From a checkpoint of a small autoregressive pixel model.
Model: 6.27M parameters, layers 12, activation star_relu.
Training: soap at rate 0.0017, 9900 steps, batches of 64.
Rows from block 5 of a small autoregressive pixel model, named by matrix and row number. Rows with one number belong to one neuron. Each number is 128 + 24 x the weight over its row's rms, rounded and kept within 0 to 255. All counts start at 0. Numbers have three digits each. After the name is the row's rms in percent of the matrix's.
After each neuron's rows are labels from the 100 images, of 14976, where the neuron reaches its highest value: "strongest on" is what is common among them. Only what is clearly more common there than usual is listed. The data: pixel-art sprites of 400 made-up characters on tiled backdrops. In brackets: how many of the 100.
# fc1: MLP up (model.blocks.5.mlp.fc1.weight, 512x256), inputs 52-103
# fc2: MLP down (model.blocks.5.mlp.fc2.weight, 256x512, transposed), outputs 52-103

fc1.463 111:078133090098128138158141136132125136106163154125114117136144137117181133156110143107142121119095079105162159114156154141096122101168137126158124107185139123
fc2.463 112:175117148144175134141106142133116149154141139117144098099088152136099159092137156133164154124153164152150096143113110117147128133129134143123134149092146128
strongest on: purple (26); red (25)

fc1.211 126:164166132128163121109115148124170101129092141111124138149137121149136161134173105164111111076129087114136138119134086101125110140117130111084108125129110166
fc2.211 118:129099111169137141122117114146108162142169144139136069099095149134103109104114136109147178170151130150122123152113136132135104137118148134127136134112182099
strongest on: blue (25)

fc1.335 092:142092112081161174143123129112157160156108136135123114151112146120149145137153139109153126137153132138127160095112170139102116125153060139093125157097103124
fc2.335 099:102131173152101112159107130128120118137143149157138156135103085123097120101092121138116082158150144138130128145118097113147133126121153097175142120124156178
strongest on: yellow (26)

fc1.215 114:152103133156139140121149085127157139120108109128095142133139141123145146074111137142148088119080130139123130090133117118168149095131209140181129167112112103
fc2.215 094:094092136100154112154156179135131133098157131115159112139125091175108090154144130143122187100156094140158182114113166157154084148133149114115157082130143170
strongest on: white (25)

fc1.337 102:129106112142067134077119106090151134143099087126100107185166152144100099101124154133124133097146134072130148119113116132139117122131153132135120114135102157
fc2.337 079:117152088137130118164163130103135147124098146111117160155137114154132172128130113076152173117125125109125138163088095153129150114153158093189083146146100120
strongest on: white (26)

fc1.121 086:115111131134138125170068139104112127111148138092106147169154181118101105150132145129150092122136138149161106122087119114120106121139087093154126149115119118
fc2.121 086:126168111146137144148138140161118159120162126119122145093128118111140176141116160095104131088126152108132130143073135103094125142111145116112128101112142090
strongest on: green (52); teal (41)

fc1.341 088:154119160088175162143107102085133138129163146117140130138105111152106098187134102095152109137134125163104129121135108146154193110165109158162073121142134125
fc2.341 099:109139124127085078102140106158096147136139104118116107136139176102129152096148145164133162144125154132130129104144122135107063128113124114133146126113143089
strongest on: black (27)

fc1.61 124:125140173114134168124134164139118129147164122134146125121139140124136116106162184128160114161133146135148140128136129118124098136160083142123113133102146146
fc2.61 095:116127119159097148143093140094135133110130138141139118125114151125147160150122146127102151167103129125089112155127139139147121121144177095129106082128179114
strongest on: black (29)

fc1.114 086:125127151143140135168166134139169134116131100114109101118125096102162111122110139171121134114132128132114102119155129143131115139169093132120165117120141088
fc2.114 092:121107120111136152097150123141096129118087082117100159088153176191169135134139130102137135122114135154100113127155091109140134193127157124102128091128103128
strongest on: grey (56); white (41)

fc1.98 099:114119107179186150146149103149188107142158160183065133063132107115140152145160116148107111117140134144148141171136108129124122070092133153137122150116161156
fc2.98 091:142130100080085119130116125127113158096131124068163139114136101166137107152131155087108127149118096066081116105115185121149151118155135105111148132128128150
strongest on: yellow (31); pink (27)

fc1.179 091:143139121129123208158127134144101121098121156086147155136134120090179073099143116093162141125108132129116114132139113108120125122116143165112132114134140152
fc2.179 084:133149130136125146144116096120124105116074166164125148119123128125122174115104105120122144107150119151099119109113107127128126167130057148127121148156146159
strongest on: large (75)

fc1.87 092:094094109143135085137133162126137124148102148147096130172145175120084123092100143149174152118153145161099130117131151131128105139090110128113136136143115107
fc2.87 093:117131106136120107076172075115100123108133139161138148123148120151115114139142155142124117124097134135121128131131151146109140105124164132084108108134135172
strongest on: pink (88)

fc1.282 107:099125123162156147140098100082144128108149109133131104145140103108135107136144160107097145123089207157146139156149148126152116123096149144144146123120139117
fc2.282 106:089141125114124147096115105138125119125103132121066119145138128097151097099136130128151069139114170113138082161166098116105152170169108125136080154144134153
strongest on: upper right (53)

fc1.462 113:152119133122127153081130119126154149179115163112111106140108101129108131125118110125145101111122155146129141097144177156094070085134115135119127152146118161
fc2.462 094:113173101142107115105155090152123113157116141117107134084122116139170129084108137107157141139105108118119154130094152174106100074149162171152092129131124121
strongest on: upper left (55); grey (25)

fc1.38 108:122157153165145155117138118106101075165142104139134079153160112124135147158149157126166134145092147139071137082153125119139129122136146115112138132127135127
fc2.38 105:134181079086150081184107107119130120147159106099142102109090182086078118093120099103117132156162139104103155092125099149149113139127110099131120131121125079
strongest on: yellow (26)

fc1.376 092:099137150133188129113123133141160110188172149111161099112079143085104148138103131165110148146135174106119171154129124145103153130166147150073136122150141146
fc2.376 099:131125069109088170172105107141098156097101126154109131094132150135113121147137129125147134133161144161153112162113143142162109108130110119126139153120105137
strongest on: green (25)

fc1.308 086:151082152127123098108133116107070123086154108111126099151153145130130180146104130180153121138123101107079165136119127097120131178123141132110132139091147115
fc2.308 092:112147109105156150133129130166173122160103108119117141111138080129154091163149108140121149122119194119131123121090162139146095093096131114127146147138121123
strongest on: white (55); pink (28)

fc1.39 089:155118139105108119117144121126168092126107162151104140113130179117132202112115122065120130167133145162139160130104089084131108070160125139099121125124099174
fc2.39 095:087131115160104115155088140162099145172121133091176123092160115137093077106131122159126139112141113125134100113130148108156073164085127106126134128136164089
strongest on: white (33)

fc1.320 093:118135114098098083114143091114120134089103079145122106186125137105131087086169101100202116153160129111122113100129134119118142132123111175147132124120104064
fc2.320 094:107123125149141144127103137131103126159139100122122130025129126177071165170149137143108157088097152131103132100110132143163136124119127090140102171136125183
strongest on: orange (27)

fc1.483 110:154144140108158117142133158116135161134123140138132124143116119143100162116114110106133127144137147109148142146079116172160101138137161179115119110149116131
fc2.483 097:076094141134099140138132096122115088147136117090136140140103122136160118122142129166131107126136170137107166131185100110139143146149111133093128105152115139
strongest on: green (25)

fc1.443 093:156107104101159106119095126162138079161117142124155140072115132137080088111179105131126145094158109112125113106078130122121101127122131116086109160132119177
fc2.443 096:126139153120099157119135103110117193076168086132100127141136103101171153169078105168137120150106137123155123125168120116138163120107136158126133139101115103
strongest on: yellow (33)

fc1.496 108:137151138132145128140154134075123123111164100148143093129145139115121149182090104081136095117123134174121102157138159143142142128129107101154110129114134136
fc2.496 102:150139126091135108121147151138109163155107122166135087081108134178132120083162172139112128163128174117151117088117136141138131142125169129156107173104112089
strongest on: brown (33); purple (31)

fc1.117 089:149159151160118136175162080121156110134151095112161164159130155115110138143125124174121120124092150132164122126159156111120125174135144133118134160108123098
fc2.117 095:130108097147135122123084144090126122134147051097159123136116142158144152136108101127125131109134128135144141144084106158134161123155110125125156095133133177
strongest on: purple (67); teal (33)

fc1.278 098:117081138105136133137128126129129130135167154142128128099131091121140118177096137146122151131132118115114175150134103122104059096136152128127137132082094109
fc2.278 102:129175131127126114134142118076113116115156163135134130096119202127068118117124110110140131141127119139090123163126134112107133101124156114053159098082174112
strongest on: black (100); large (67)

fc1.138 097:119077147070146134104121096084128137150107184122129092204121122152133151109099075151120131134124127154176142107131070151176124145132126131111149137139111132
fc2.138 100:168109134121141122142139110154111119069127138124122142117132098137130147138135147179138107060109097119107122121129158140146151149126128152129108135145133151
strongest on: green (74)

fc1.312 089:128114130092158100113149108135148120106120120182131124158117119130114089167103129127094165136133103147131149126175142128165130141093153104156155150114191090
fc2.312 109:136181136106127140138133108119145100148126129125158129107188168127121172124136119091148144145146135134126137162114135162130138159133133151146136107158092080
strongest on: yellow (41); pink (38)

fc1.349 111:125113154107135137118081133115109123122127100126072101162138142133102124162135140107128110156162156084157118111083133089103135141121086126167127140111113168
fc2.349 094:091142159135106128180132143094131132114161084097132128092131130146172095131110154104130117081103106072125122150091113110123143142116131106103132137174092088
strongest on: green (32)

fc1.431 090:190155158086112163122171152102134153120132116153109155150172100114099129126131099145130133132146157146113131113101126130124137137123119113130149140093133138
fc2.431 096:106089175122155113112089139148155098132132140163125117118078178157164116134123150127144154094107070146130121103156139102106099081088142161134151137167131130
strongest on: orange (26)

fc1.175 098:137099107113154145164140113157086153129146159142164117139131092137127138162135169119094123127167114086145095124169133066146087144137162136158111089150119149
fc2.175 098:128130197169181116123098131160144116127143125139074147134141124120128116074147149124107129176143172156165150128096080152097120143124127146059171128150130129
strongest on: black (30)

fc1.339 090:166116100102100157104115150134125113076116128142113155145149136145190083144153129147130146122091097163144135109131139108119098140133125113145125093146128130
fc2.339 090:164161127130166137127130123140145096159116086136150138112117121161146151097085126144115126188168190104118128123125110140122167111138143158100136154086118114
strongest on: large (98)

fc1.490 083:114151152123093127152091089108142126125132174084105126151152190124154124099072075181148104146148139129151155116148151126149128118147091137145163135133147165
fc2.490 091:085118120125146139131172165096119140118124117145119121088164138100159165119152188078136167117092151138106112136088112112100132106110182136108086119131102119
strongest on: brown (51)

fc1.220 082:114096141150135156151079128153121131103096159114109151161119131119156132125072150158145150117109102102102141111131169111153120113150098129141153131136128129
fc2.220 081:119127132140123134075174130124161097164157152138133155135171101173119145094167120142139177117171123173165140141121073156135093119096105155100141149123150130
strongest on: blue (41)

fc1.25 113:134113125139122139137127144089151081083159138120100161164128126155108064128123079115105119169096106124146121121188121117128113126109109102100150134096116114
fc2.25 106:111157108167150087105167119170111122134145150157108121113174149108116132105134151117116095121081109084152101076129077122148145136114098152121099157188116139
strongest on: red (28)

fc1.368 094:128131129141114155164112075143145122114134162119145161089124130113160100137159091108169175097150121178122088144133123131151122151127103158123114104102141145
fc2.368 096:146136131071121118098110159084111124095185114158099096190118114133136131123114158119115093143114151065131120110128140171086123141138127088145134146167121077
strongest on: large (66); red (28)

fc1.410 102:129101105126141114077157130143116149109099144147121134100097129125150099129140146138146139156126171156150156120114112165148135134135143150150149146100126145
fc2.410 097:115162152178155162185142159167129089126123126141089107103141127144105126130145179193120160103107124101119130155137122153134146119094123117141125084123154150
strongest on: pink (27)

fc1.115 090:138109095088124118128140087142148104133106156160140141135134139163086168098120116112130109168114138112163112111168093156191129139177155149156156139125110135
fc2.115 089:109127136138167145134107135094130128114119126107116138173132129094151127140078122130083138114102102167117130127075131148131075118170088116128115120155129176
strongest on: green (75)

fc1.111 118:117103137091133167118141139174125091153143093111130109170114132105100138136098140128134081135159151168144122057131129102146144130104108112151150145125131160
fc2.111 090:136114136129150140117142092125083126086171118114162107084098134120141116126106109118141136141092130144093102154116069093103168129096128130137112076130158138
strongest on: orange (26)

fc1.455 105:135117171103120128099139149153133127133134105123089093163154158105144133098173137171140115146156122123139159158126127097179109168143092100148162133095111139
fc2.455 082:154129130113096118147146108109150115123105122097103136077150124116141158149171135121094116145121126134129151121117123136109155117162145120070127163086136113
strongest on: black (25)

fc1.224 090:131148119076096147117134165156137097124077122131164115171160118136112169119142152126113158131160126127105139095169135138132140148108148065111147123151117128
fc2.224 095:101116131135129132136161140123121159106113156092103115111109110100090131139170107158110137134117131173146133163146107108150115160090137163158102084140150148
strongest on: grey (64)

fc1.64 092:127110130109124122131125133110143100172142159109128148098176148128148112096152123124176106129172153095182146095095114147155094117131092105100133169174149147
fc2.64 119:142104114116102094111133149173114141147097098127167120174171086171108129133102142128135125121106141128121165119192118124099161108122108127089141095127084142
strongest on: red (30)

fc1.375 093:134118100147123153155105124136112144132093143136112135127140173153156083169139113111100144135168128175095146107146082109139162086121116167158170144123135084
fc2.375 096:130130126077079134144167157107106129118121102163120150151141113135124124118084136136143132136139098071136134143126161126133139146114151174156129131170151111
strongest on: pink (69)

fc1.270 082:132128202126121155129107171125151139145165172138145089099108137123122136142102146121137125140159125128122098175135122121113142117147164111124160119111133140
fc2.270 083:128123151133120115136132139151155144126121127148117144126125134151141182098114088063112145117116144100104142150125114112083164101105118174095155159115145107
strongest on: blue (73)

fc1.169 095:137072157119108129096158107125146121100124136127101132091144144109160136088114146104093173160142126121140141159135157145147124110137143097110116158129122126
fc2.169 111:125113115116129122128098151129109130140136116169157110153075161128111153149170091132136148115131134119121109130116135129074110171132120147135130158176131153
strongest on: white (30)

fc1.196 088:131171149108143115083152158134125158086080176154164097126108116126128134147123103150096132115137119108113116131119105084122105126130134101140162125123131103
fc2.196 091:117079097122113124111131108131113127136140128130111167141113104121108165134133129110157133119122154124120117179161117133102101101120083155094088099120104155
strongest on: blue (52); green (38)

fc1.489 094:119117117139106148101137160092158109145131206133131120074113095116118131152160139171112117139140152134148094123122113130150112193122141113111082147129136114
fc2.489 102:141142129108128124147120071140172137136114139171136100139156135091129144104117111079125113126120114151163153123121127128154123080119142140153155095122140127
strongest on: lower right (60)

fc1.199 109:133146102120129136116144127128138127062133150102163112151124126144136113156161129086142167157114077111109130118122129152128134122145136130098156119124171114
fc2.199 116:104141137161129132121141128142114164166107128114107121097087160134116158156103168148101133167083172123171128150105156105121133152104165156142101110118109146
strongest on: grey (31)

fc1.507 103:117105121129157110151195203107161070102139141141147099130141144125142144108137119110147154137105127135112108125116105111101091150133160122111133170110120136
fc2.507 092:156124122104136130080088105112072171123125101157104162131127081087144130147109141112117103140132088177152147143113135157137111137127077149118146127132176120
strongest on: pink (25)

fc1.300 116:151132059117166050091150111145144149092138143137145127117084092102119106185159157135113148143117149123169138153108120156134099131107114141116136129126116110
fc2.300 092:080122129149135167153139139150154167168087096078140156126138137164103074129070146135121131121127118098109114127158133126150195131145142091109127103092124099
strongest on: upper left (85)

fc1.137 089:137141104102131114122127167134169129136146090120125105137119159139135137126115154150162140115141155180152096138152099138125142154117109185110148144130130177
fc2.137 091:156156104116124140128173145143129123151090133149112089125158099146108148147130135131107111079109114135107134126088082145126123183136139084138078113110116126
strongest on: yellow (35); white (31)

fc1.167 094:161089135171090114081172164127095103165136135094064118164130145140163066108127127161145106126135104121145154119122120126108153115109125150076152122132113135
fc2.167 090:104157142109165127111059086126160159131157137160149127128152125100114158095105103085107139124147123132134126126156127102115105145148130125194101131100163158
strongest on: yellow (28)

fc1.79 095:140164157160145159158137140161123146123158154131128134100179135148108159167129131113147143108140129122146114149103147098189140133105138116157118110147155134
fc2.79 096:097114110106146093113113126115178131144100106105147098131119141113133078118120153145126106148134136093080142083130133159109125150116166135127127129136139130
strongest on: black (27)

fc1.5 102:121091092139138093125182145144124108177129083126084130160134117137119158088141063141165138159131133106162115107161138171112147133080125147114129108092146157
fc2.5 108:142147162139125176141096136112111154128088132143119128124122127121111109121081158085123088136108161136112125165119162097119140124162097151137106137157132129
strongest on: upper right (77)

fc1.332 094:111117094160143143103160140107112106128104102119114097102164121146140166107173145107120123122104155158119118167118105131141108141103112135127106147133164119
fc2.332 103:123102148081148117134088164129143131116107069153130169148113115113132121148127153158105118106130115150115131130129129123095132124136147110104121152127139151
strongest on: grey (34)

fc1.273 120:138129114145125150121127141104132134115106178137132140121150153180128093130096140128117150137168109155104131144111167114178104150148121151127108162102118140
fc2.273 114:112118118132130114163178097117110129163112119131148101158113096127155152159117136145155076141085161147176104128134165119094117126125094152117175136144152123
strongest on: large (74)

fc1.465 095:127125135119135128093161088130110116152153143110119100176127117140143145090114073131106112112142086135131111105131088127161117127132086129134145119096110140
fc2.465 095:149110078120097152125111112123149130182144108090102167147119091137127120156126116126111100112090129093141108176112101115183115129109159102176145099122127156
strongest on: purple (95); large (64)

fc1.160 092:144127144121147152144127161127151152141137132120112151155169112111119148095141105172119152117111145158127164112150114164136117097112132131109087148134127144
fc2.160 105:107142158183144109131136102118113126121126117116150090087099152144126130151108094121149106131109148125155168152086133101151131137155129127172174121131153146
strongest on: large (81)

fc1.408 088:133166167133095112123129117098181121116141112129102115158114110101138137090124142112131156104115130144166097097131149126162085161132107169143122164138139142
fc2.408 099:116116135106123189135128122123112117125127130101129139087117139110118139093130112118132157127111130147163159146158111140127129102157134116162118100085073136
strongest on: purple (25)

fc1.422 096:111122115131131101126112089152126093121139099088139137136136105125109126109168105119122129096157174095133154076145080119107140130141124121103137155130123113
fc2.422 091:083108122124132134123105171133073183112135157150080137123113126145130136114117133127150137167124092178145110155108131154150121111111115171129111105128144168
strongest on: large (80)

fc1.223 093:132092152145120106115120146141146130137124143163153127147123137092145132124117091144133182167129117130139127152092183135143161117146105166158157126148157144
fc2.223 097:099153112137091136152117116132158117146147107095118152111153141129111127147145139109102093082152160105123117131168055154101104092094091083110153143114122136
strongest on: blue (38); black (25)

fc1.428 089:115164123112106121128162162131150159132140154145117100158132129127129084151105146101175156159131103122114111156112145115145102150160139153124089133132128152
fc2.428 104:161113130154138143123129112104125140175147134125139138162105133117079094099102070172124097099115162131106153137101128140107150108103125134135126098118157123
strongest on: red (32); blue (26)

fc1.30 100:140155147141137142148142114101205044088154149130114136163115099105158108165131139166123139153143101158089128131129125129131138095152069150136123138117139125
fc2.30 097:163146073123126141089124056110088107123148101137143125142114156156156108130150161115127142146132137119129125126106116126112136121115127086139158141118117129
strongest on: purple (27)

fc1.454 089:068161158098119099127158120077115070116084129123153101154154144138121121149130107147174150098124168142124151122145104128127142084109101114124163159129112182
fc2.454 095:141121140121151122091145102119121083101147140132117145134113106161124099104129106118113088124123100152174118113108132124138111125129135107121121159137148109
strongest on: yellow (25)

fc1.171 088:116117143131121138188122167148122144118129140111113152114150119111151134113087123087143131162151115120094116156186070095123112128119093107142128156115115163
fc2.171 089:120158159127094107134142100137111155173126114104114162157163141079093133154112110142078126159166137107143161082124147109128121115120122124132136150102129118
strongest on: black (56); white (28)

fc1.498 090:166150128115150171114078154156102122122102105115128109119169076107145156106099117146162157092129152148118144145143146135127145106132142134136094107133126092
fc2.498 107:090080112119125161153140130121108095157100108129080137143113151123141169131128136125098105134098101146141134090110171073138116103117109173104152164141100165
strongest on: white (30)

fc1.155 088:108077149136163105106099141104136125135099129119118139185137155128115108091099124152146106096155136133113113113123140111119143112118099087151173151162084117
fc2.155 084:115155106133113082167121113140142093107119158191137156133075143096103159112122152146150139131100133120099143137142148183148125118098143104108096138120149109
strongest on: pink (96); large (64)

fc1.24 117:088118124120146129088130088120125140135126110105093092118146125122102149124128103101153131137151118090143160111139166120159103110105087135147138133099137123
fc2.24 099:134142081107136145088140137141119155151102105107104118103096116125135137151119123120104127112155108126113169138152126128112155116135149162160159106100177129
strongest on: grey (29)

fc1.292 084:112136108145159138146147138137123149168110102129113102078118112119126146144108167101114120151109170118098144170110120168133150151093127112094149086111170153
fc2.292 106:154142122137147120136138119160141145136116109140155142127104151179127089143126170121156129092166157097178119083152197128143092139106116093122141149176109121
strongest on: upper right (54)

fc1.381 099:149124159117151124096139143130147079120098125147096156116136123080142129141127086117119133149107133091113153127123121112147098133091159121099127128169162149
fc2.381 099:151118147162133165140133153054119154103127158122092128086106160191162148088154161176105172149103095096139112114147122155122100137148134145131113146117111121
strongest on: yellow (26)

fc1.460 092:145117134096128152168113142170174144130106129093149119137107131100137136145135111112075181140116113174120103158122121137141155112134145117122110149139194160
fc2.460 106:127123139112102128096111092113132092140120097131153125153149190120074140112133139163124092164139141158132102136110117108083117165164077116098151136120148129
strongest on: brown (69); large (67)

fc1.1 082:103143149102149174135100124125117132092134111132133131111139125132120072128112106124123180139143133087173158092179179126126154091124100130139156162105132153
fc2.1 094:102096111120101177139137128137130143120138128129120128103119116154111134144130111099111080133130099131082084156083113108104153143097149110119117126149132128
strongest on: blue (29)

fc1.70 112:084105164107153130085099150128121101143131120155112127153155188106101115125168155131152106136166176111143148149130149140124090142180104119153168134150118133
fc2.70 088:128188122120158123148145139160126102131120124146140132112154171105156138151126149127092113120134141127144111182073146129107154088188173119107136105107122108
strongest on: teal (47)

fc1.158 117:181085127148100146128145118135157118129128142095118117174126128163145146189162147134158148130142122162121154159150139150108118132146113100134150119104086154
fc2.158 123:099144137126156094123162157123141094158122112162108153098153141118096108102151113112103094143090145064178104088131123104110134136126125121117093125165173100
strongest on: large (69); purple (35)

fc1.414 088:143117132152117129103166118132174128166117162099115101161136140110109164082065086123106123103117135120105150154112157172124127142138121127150152138139106139
fc2.414 093:111159101116196110081157133084112101146126140155110130141101099108129114086097136188155148108067091113119123159079134142116137156146143112135159118127079115
strongest on: pink (81)

fc1.437 104:146122132094101105113074144124132122142118117104152095151148205114139141062126141156101143128135145144135121108139108107145110148139124115130138142113095140
fc2.437 090:178122131112142116140139125112111091081152128107199142121137094111141138131139161121113152126106110098131132153120129138161139125059136155120065144145099135
strongest on: upper left (66)

fc1.149 109:114132131091085095169140160123076125139133149095135139154094141125119118148167131148128133110106120136121128144072121140126081069091132133118176149108081156
fc2.149 096:125102130144166143110149126067129184142107126152138087133165123135128128105110122131179119157102123099159140104156165120116144133141171107152078161126179100
strongest on: purple (39)

fc1.493 136:110126132154138130115130154143096165138094139149130115126142174105096143149133144126142123160183160172122161095179142131116120088124135108120154150136137135
fc2.493 094:129133120149158070102134114127115130124059110108109156046102135142126136148141128096127128118108123149101131139136138134135140109104146152163098114109130128
strongest on: orange (26)

fc1.143 108:121139166160131131095157096113112118161128106098144154101138141114137160110155121129124078122147070128148144141153113142138149136171118179095091113123111133
fc2.143 098:121181120116118100162107174172146139114115115129077124136127097136127124124104107139116152131116124112149158156108112094176111120112133155138115117136156124
strongest on: lower left (51); pink (25)

fc1.351 098:172127118114136109116151128137124089095126132107116094130134141167148116102144092125111120127116130117125172160147126126145140106149129111111166150155115156
fc2.351 091:114133131129127181101099093114106162137142150161126165160156074119128132131090144142182169128100175100125099131144130102109122138101084111144118122116135093
strongest on: brown (31)

fc1.232 109:119128126160138125124171136121114127113151126129142155115144133141167144083128152118147121129145124135124149161113134131131121140154128142126132131139157183
fc2.232 119:144161121089094153116121100123135117109114171065156164148132132108094091151125108144135131135130099111157129113173108134152125147145147124128144103122100084
strongest on: large (91)